A small self-supervised audio encoder (BEST-RQ), trained from scratch: adamw at rate 0.0013.
Rows from block 8 of a small self-supervised audio encoder (BEST-RQ), named by matrix and row number. Rows with one number belong to one neuron. Each number is 128 + 32 x the weight over its row's rms, rounded and kept within 0 to 255. All counts start at 0. Numbers have three digits each.
After each neuron's rows are labels from the 100 clips, of 14976, where the neuron reaches its highest value: "top examples" is what is common among them. Only what is clearly more common there than usual is listed. The data: strings of digits, spoken by a formant synthesiser in many voices. In brackets: how many of the 100.
# fc1: MLP up (model.blocks.8.mlp.fc1.weight, 768x192), inputs 128-191
# fc2: MLP down (model.blocks.8.mlp.fc2.weight, 192x768, transposed), outputs 128-191

fc1.223:105148137114135081113113093104142217029092150091127118189129150140080155150125141122161132161151089132126141162117138105128171111195099113151108096098133120098081129114120160112130080136145085
fc2.223:132159082153097123109113140108140154194187166149120143203148114128105123127132121102138100079192129112140065146107127144119113107078134133167056133077123150142130167111144129142118147099138063
top examples: "one" (100); last digit: one (74); first digit: one (29)

fc1.374:138222166128133117122144135133093148145056124123132181136141131068122125164106071170128087165060133082096101090080115178133180066087131171095163132119193123156123120128098114174192099125091108
fc2.374:115144136126164158129107130179166232181177156151131082104101129068081132119089166119154102086130127127108138159116130109167134146142125095106126152150095156063152145095115136135135202196138106
top examples: "four" (80); voice: deep voice (65); last digit: four (47); rumble (31)

fc1.356:197097118143127085219140166117107137088149108138179115083089138149140117119144130091197149025190147109163127167125079145149117105116151135178104172111142139135104152140095147135173144100098133
fc2.356:134108182120146095128130114126086141123117126139127215129113155086117170062134112116119180125138144118168132208122155155107133146137092143135182110122114133133117134151152099123161156090139108
top examples: "six" (80); last digit: six (56); voice: child-like voice (54)

fc1.128:123136095115137165103144188120082162165102094171149182161109127100119088182163085074075152124149136122108165100149060162157111113115078135149105143152148136056115179050098151061060135092187111
fc2.128:153119089143121130169105120130083178115111127192105032085108121166110126216098190115104146152107135138113154151135086141168119082126113155108105095164152074111134167135155115102127203181107116
top examples: "four" (87); "eight" (54); first digit: four (34)

fc1.240:141159124111126118096111108146097180063069127116098168160164121097116115164166093115115146201038103124122145108125097153148140143096164121093122117154186107112113138118126104117219129160087112
fc2.240:132156131150137108103126106161168193138122127106127090178100101082144187106118076149125123143141128155113057141091140038163067154168120146151098126241128120111152086123104149093131188187154107
top examples: "four" (100); quiet level (71); first digit: four (61); voice: low voice (55)

fc1.429:130084084070146137102171162153186142091100123130128122157108140154114133098153136117053082082123149096175136158176160089140136177122114126127119106127092110111170113117115122139161109144154071
fc2.429:075158116167128182147169084123122134140078129113174138145102147160169146125166146110073113177199113114124120089205160123109082102180075084138152164144176097112128144108155164128136166103149141
top examples: reverberation (97); voice: child-like voice (74); "three" (56); last digit: three (32)

fc1.630:148132142135194188151144086128148160096152134167117115037065185083116121126157082066084118135108112169150176129174103130113091154095088140110201122163136162086158118053133074109126105166171105
fc2.630:132118124159134158107099132162144197126118104178124109134113168054143167088159096122109127219074089128123113168132101125132111098117132156152124174105134110145108118178109144194123144136109114
top examples: mains hum (89)

fc1.559:165107123136097115133121168072110124117124153106132104163035170143162165199159126166132118086123161097139129105154113145080123080189120156013110168131202132154152182058136110109168131059150133
fc2.559:139120113143143156138161098120096085095070131135109185111137113170160077109109147147146154155121157126135163112089132145146133098147148080130193062089117100052106153168197067113139094131090154
top examples: "eight" (59); number of digits: 5 (44)

fc1.607:130168146112145155111135135170061160132069155147118128134105171115137161142118112142090149116105119103101130157181102131102094133077074097047127159084157146082191149202092127123186061092059090
fc2.607:085149135182131106099126099114138146140144137147112136092163091128136173176071083166095104137160134082116136103139161135130169128148152162179081129067074145101127121093147113124173133114129108
top examples: "zero" (88); first digit: zero (60); voice: child-like voice (54); white noise (43)

fc1.13:155170134106068107089154167124079122169153130169117084084176117091124125123152151077139098096114179151172136204095197148107143127128138133138095111115161148104113227114071170088081134101122144
fc2.13:118096180161105100110143076201137074117051098097134139186154103120127153115122119120148104164108053138186123140188113141167145139154084101102168131134130118175098067136093176129116140150086131
top examples: voice: child-like voice (58); mains hum (33)

fc1.387:104145095114113080143199090144105141161098105108126126153155132159123093163105107195110096149136124132185206126113158145116140138163101131128129168096102164112102156174144131095225061071170117
fc2.387:135147140080071125154077120098159119125137139092159104124137159124133128113171111099149100084135118072153115146147167110185142102113172062131118112109113107194155074130094126171126132107145117
top examples: "six" (66); last digit: six (54); voice: high voice (51)

fc1.747:124157093139201107111130187195089118053203153132176132102055125122115121132122102062131110111127094146116138157176098145131118126141076109134077115193099116160088121108129134119144144073101117
fc2.747:145130134131115190143123147145137124135126151139167093097116136089173105101139071071051137111141098146178142171164120150174173116115124120121151197124085114104109063159136122187166093142114113
top examples: reverberation (89); voice: child-like voice (74)

fc1.185:132152149158192114109108133115174154132131116107120128121136193100126152131173190172102145151174149117094059134113113120145130128152131118083111146160169152108128102176092193141143146126135156
fc2.185:108171104112085117175110158148146149075039070151124143104119142142117095161118156142077175145137105077181065177081126174105127162031115117086148109098118172115116087116137152131144119142149137
top examples: "six" (76); voice: child-like voice (54); number of digits: 5 (46); first digit: six (34)

fc1.3:168127150140113121101152147199121121110143118138103113121133116190187130118098088202082086097099005134127169136155087143186101121117137119107095158093154097109127105159093109125111104101058143
fc2.3:074136166161084175132121160122107118139138089088207074125116092084157107171133170093133146166116102124137140152180109127112206110122205107079122158170150143159123127158133112101103093147119103
top examples: "six" (56); white noise (53); last digit: six (36); pink noise (29)

fc1.98:113096119145132171156158136119109121126145098140169142129160157121127097117137123093121132110124092138121191105194123181135150121098106140038149162159132107139158160108099170082092081101142114
fc2.98:105103167105113099169180089128143153143080132125154096132125159136151122138165106081113165009163119117070143123193093109128084133133074107162154131131166108142128177120088085145158130197138177
top examples: "eight" (76); voice: high voice (64); number of digits: 5 (44); last digit: eight (33)

fc1.597:148170113117119144137064121101092184125126139114126117141069141114108113182123148122122066146162138088094154102173100084122109102099118123072148066145155115082086158067043126104121151136115105
fc2.597:108147181100073066130104124101145217133154147083144163111086136118161160099099107108174100081147155136157096072147151101104164072142130135099143143126125094149115135185158164127089121154125087
top examples: voice: child-like voice (77); reverberation (72); "one" (69); last digit: one (38)

fc1.34:128088160149165123159083135090162107178075150079103144139059118150154103124157071071138109146156140125131153164157075150179124171197188105126130109215176123178101166081120127124145140132129137
fc2.34:124161153176157137114128119066096125129209158168124107090140114106150102087103065102127147090123111110121123184081177168086117148133193166161051132112140105101167139137100170112171157126122088
top examples: voice: child-like voice (97)

fc1.603:132152141141139054128134128096079146123100073198101091061126120141139144119160103172143119078099150092142179102088139146141123131173133127159238065109137193138087183130132109149154079091208129
fc2.603:139131124131098161155082130144133133132096117106124108146138099136088107118152147117121145126123114157125079167137131125120125142205147106105095133100126090130103107154122120173134133123129121
top examples: "six" (73); last digit: six (66); voice: child-like voice (56)

fc1.364:080102108130160135144147073104108155134139091130156094125138110125211149126086131099168122130178099066109183147188135153165090132112075141060095057155127120162209136133108153129169087101073084
fc2.364:114219125172088129133132134142046213158121128140112130083118136121139139112069171090095099194114151112171129144164085083121116084108157093201117214127121128141146125137109153085192176057152118
top examples: "seven" (88); last digit: seven (83); first digit: seven (29)

fc1.92:153126145088207153086099177106148086132118163160105089143143179146130060124127094158155173098098097145106123140182114180149151163137127071139155147128134112114094127092096203143131154149134069
fc2.92:161074085148100144117104130162164091148127137171110117173160087126111123131113113151134116148158129053134134086091105104088181123160131170158123035175134142139083136122118064134158135163164132
top examples: mains hum (89)

fc1.315:165185133109116131185110137111109124174160068112115098099096106141121125148206109075127120054129146043159085119111140165097122152123139075126121116097150154121152143126206149149191101111075120
fc2.315:087135148105147158036186154150147133195092137142081133194137146090112105117068111168119162108084191092145109102109113123149194154112130102118122121084117159134070138114169121148177101090193153
top examples: "zero" (60); "two" (58); last digit: two (43); last digit: zero (35)

fc1.186:136157133104140209147160123062101113113105116117163086068121167144158123121093182138064091109069078153129110140130103104134158109187166113085158106110164165103154131159140148115115110164147114
fc2.186:144179155171186122111143163137138128115201124175135119114142156151106155159128105091112166162093115124137151172142147071139150148176121162120161159104104158143171110114077178157120080087166138
top examples: "eight" (82); rumble (58); last digit: eight (46); first digit: eight (30)

fc1.556:147122126111195129083149170097170119124142112152122127105111151146115160160139109060107113129191094156150143145133093181097133182127135133127130133125128163087135177134083088072097119150146156
fc2.556:085122160115121060125141093135156117129112153157142096125110173156148152154166165160162129106122107128120190102121114088083146130147120103124195103137122085090152064064138114067108132119175152
top examples: "eight" (100); number of digits: 5 (50); last digit: eight (40); first digit: eight (26)

fc1.649:113098170134146115170150134133185128110078108125113154088112118106160134111161137102107078158132171069161093126111149188131059204153131103129122087090162224141071118085106095142152143087139035
fc2.649:131144135111127123196123167128118116123027162205089135056124155126118118157108115143148109132083093084149094077125153094105140060169154125035162129114118080121121079135132160101138120131119134
top examples: "zero" (56); voice: high voice (50)

fc1.102:149167145084160126158133108147209170164118105131147125176160132134191096113185170166128079147097094102150101140154158104151183177136141138116120075123116085138081111135108169109063101118112112
fc2.102:136136115088149174153088149187140185098169075076157103123086109163094157170185165168132148086071111141154109105073154140119117143143154071093112071132162156102172098106163131090156104137087118
top examples: reverberation (78); "six" (55); voice: high voice (55); last digit: six (43)

fc1.379:161095126166131113158130163159050101118093146090128204118067105201151135101120084125116114160122128092094103145120129123160079127116128117137150128125182195108084172132141116160124087162158158
fc2.379:142157175113201134107145112186130126049114097135112108047104142164118105134143089103120176095116118164179096125111133135122175188106095108108170147134044082088115101118096148141079135203064112
top examples: "four" (70); voice: low voice (60); first digit: four (36); thin (high-pass) (33)

fc1.146:083123134138119138095161195110145129128106095112114147163115164102173131084120140112078064118125089108106158143124146163149147155131131127088133118072117101120088139158114045122151098120121090
fc2.146:189098127125130108159127179062100186127143116117199109112092076130113127075163103117135114130131142159148121065118148142121138139112161059158058099112129106128133090123141128130149129146139161
top examples: reverberation (80); voice: high voice (53)

fc1.51:179203085154143133145123112076195128120166095147146164072139128165119107151187095179102116075099141070133140178120127200153103101123153115093133111080151147132102123090145135117141123089138142
fc2.51:128150145084142146113115162083142151185158136120116059183159114071122119109098090112166110174089102114184078064154115095152144176125188120095145132132092146137134174102155163157122104141155106
top examples: "zero" (99); last digit: zero (57); voice: high voice (53); first digit: zero (27)

fc1.61:126169141073140138129146112148129125159099093151123102137133047116136115085157106183131127089100154134175096108105145104133118179073090124139183092083147142165145079144113087107136105123169097
fc2.61:104149141119183116153193146168140130129119126087128139174109089140109122171138174072154129131083161120110128144091128078118055091097133134092073153112137131124070200172145119105160137169152135
top examples: "zero" (65); mains hum (42); last digit: zero (42); first digit: zero (27)

fc1.49:141108124057094206225106129162151154146112130145078117142138061151153157101141103134147114078128173160153141172116150171137106125091143118190149056141137098074073127133096131111145102186154115
fc2.49:150133177133164103105161111162175143092094124113108104121152094097116155096145102144151114099103133076119123146102086236130110142125067123068085081097133171130166149123142170108140060146110131
top examples: "seven" (80); last digit: seven (77); voice: high voice (64); first digit: seven (35)

fc1.257:149146188162148150116060156081141151157097086096172132157136132214180121186144148045163158132093168069081189192136094055130131100095110129147136118104145129139183158132096157162105090141138126
fc2.257:117214136099123123070101118071139163148122076112090147106118153158125148160133112142065127136124123127098089128116134130145086131170149119143071114115127144117123116143138084040214130133127132
top examples: "seven" (95); voice: deep voice (70); last digit: seven (29); first digit: seven (26)

fc1.574:167210121067169174103165158186086086179170110081157135088096081129133145115124099124072120170118093081174106122108106124093164144113146113141134119090131169099172103050121094176105107119119134
fc2.574:078164096124119093080137148110108124152120149088135148174134131108136087133196115069103160183104149128176137094125110166101132098133154137186141158104141092162097111153166132174139078103141137
top examples: "zero" (72); last digit: zero (50); first digit: zero (33)

fc1.262:149184132170160098182104144069091110144063100085127155123122140111129106128095085096131144142104149139140086119110160202113133148182117072126173107130145183115122142112122164098169145125205098
fc2.262:160156171158108120142137178125166191146106083107158177143172106115059183118089171160060110134078103089111193146168122162103198112203140132156092138122187154126159153093119144069162121146131110
top examples: "one" (69); voice: child-like voice (51); mains hum (50); last digit: one (30)

fc1.258:147151150151098059122128118135141152143151129134132144153088126161128166126122128084111160144130109160188117148107096154155096061159068127122131173125208133124080156120104146176108111174117108
fc2.258:132195078126116156112103100176127161133150126186117107104173139153115153133142096165088087177158116109084137102158120171118129130093119147198101190148156150166128139118119132142121090152156053
top examples: "zero" (100); first digit: zero (60)

fc1.32:161137117073133125125158129120204170128141061066118119150142119163139136078147121103109134078124129131124109127143150186129158126155138121050138083187106121126188188115101147117106134120172106
fc2.32:111118177126161133157107187129140164131117104111109170095140146115113122133178118138106183113122116134124113182103131147108164212165159082146090099074169107101137110073177128164160161119116064
top examples: "eight" (89); voice: child-like voice (56); last digit: eight (42); first digit: eight (29)

fc1.480:123108126136186159173133116139087123097085154145160137173098145132138144151108110106144119150139089132167077144111085117158113159164111113167128156072139120119067148138118139141111007118150107
fc2.480:100154157122104076106149118136123090162160116127102171148142161132140104157110159136164109104119141136105156103117122133115108094152102111115145159105103104176110128109135137111158046043061115
top examples: "eight" (61); voice: deep voice (57)

fc1.221:109131104116117205133055136076084172142141065112097092106095130116141110118090082151081107042143159165106093110138135154111075176148095089099147117130160126118178177197138096104186107140185115
fc2.221:091131144168127115117068178163143205137167082134169127072146086066112156081129097154144077162141146127128157143160145156145098099123091128141097170134141146124220160161132098108161092148069134
top examples: mains hum (71)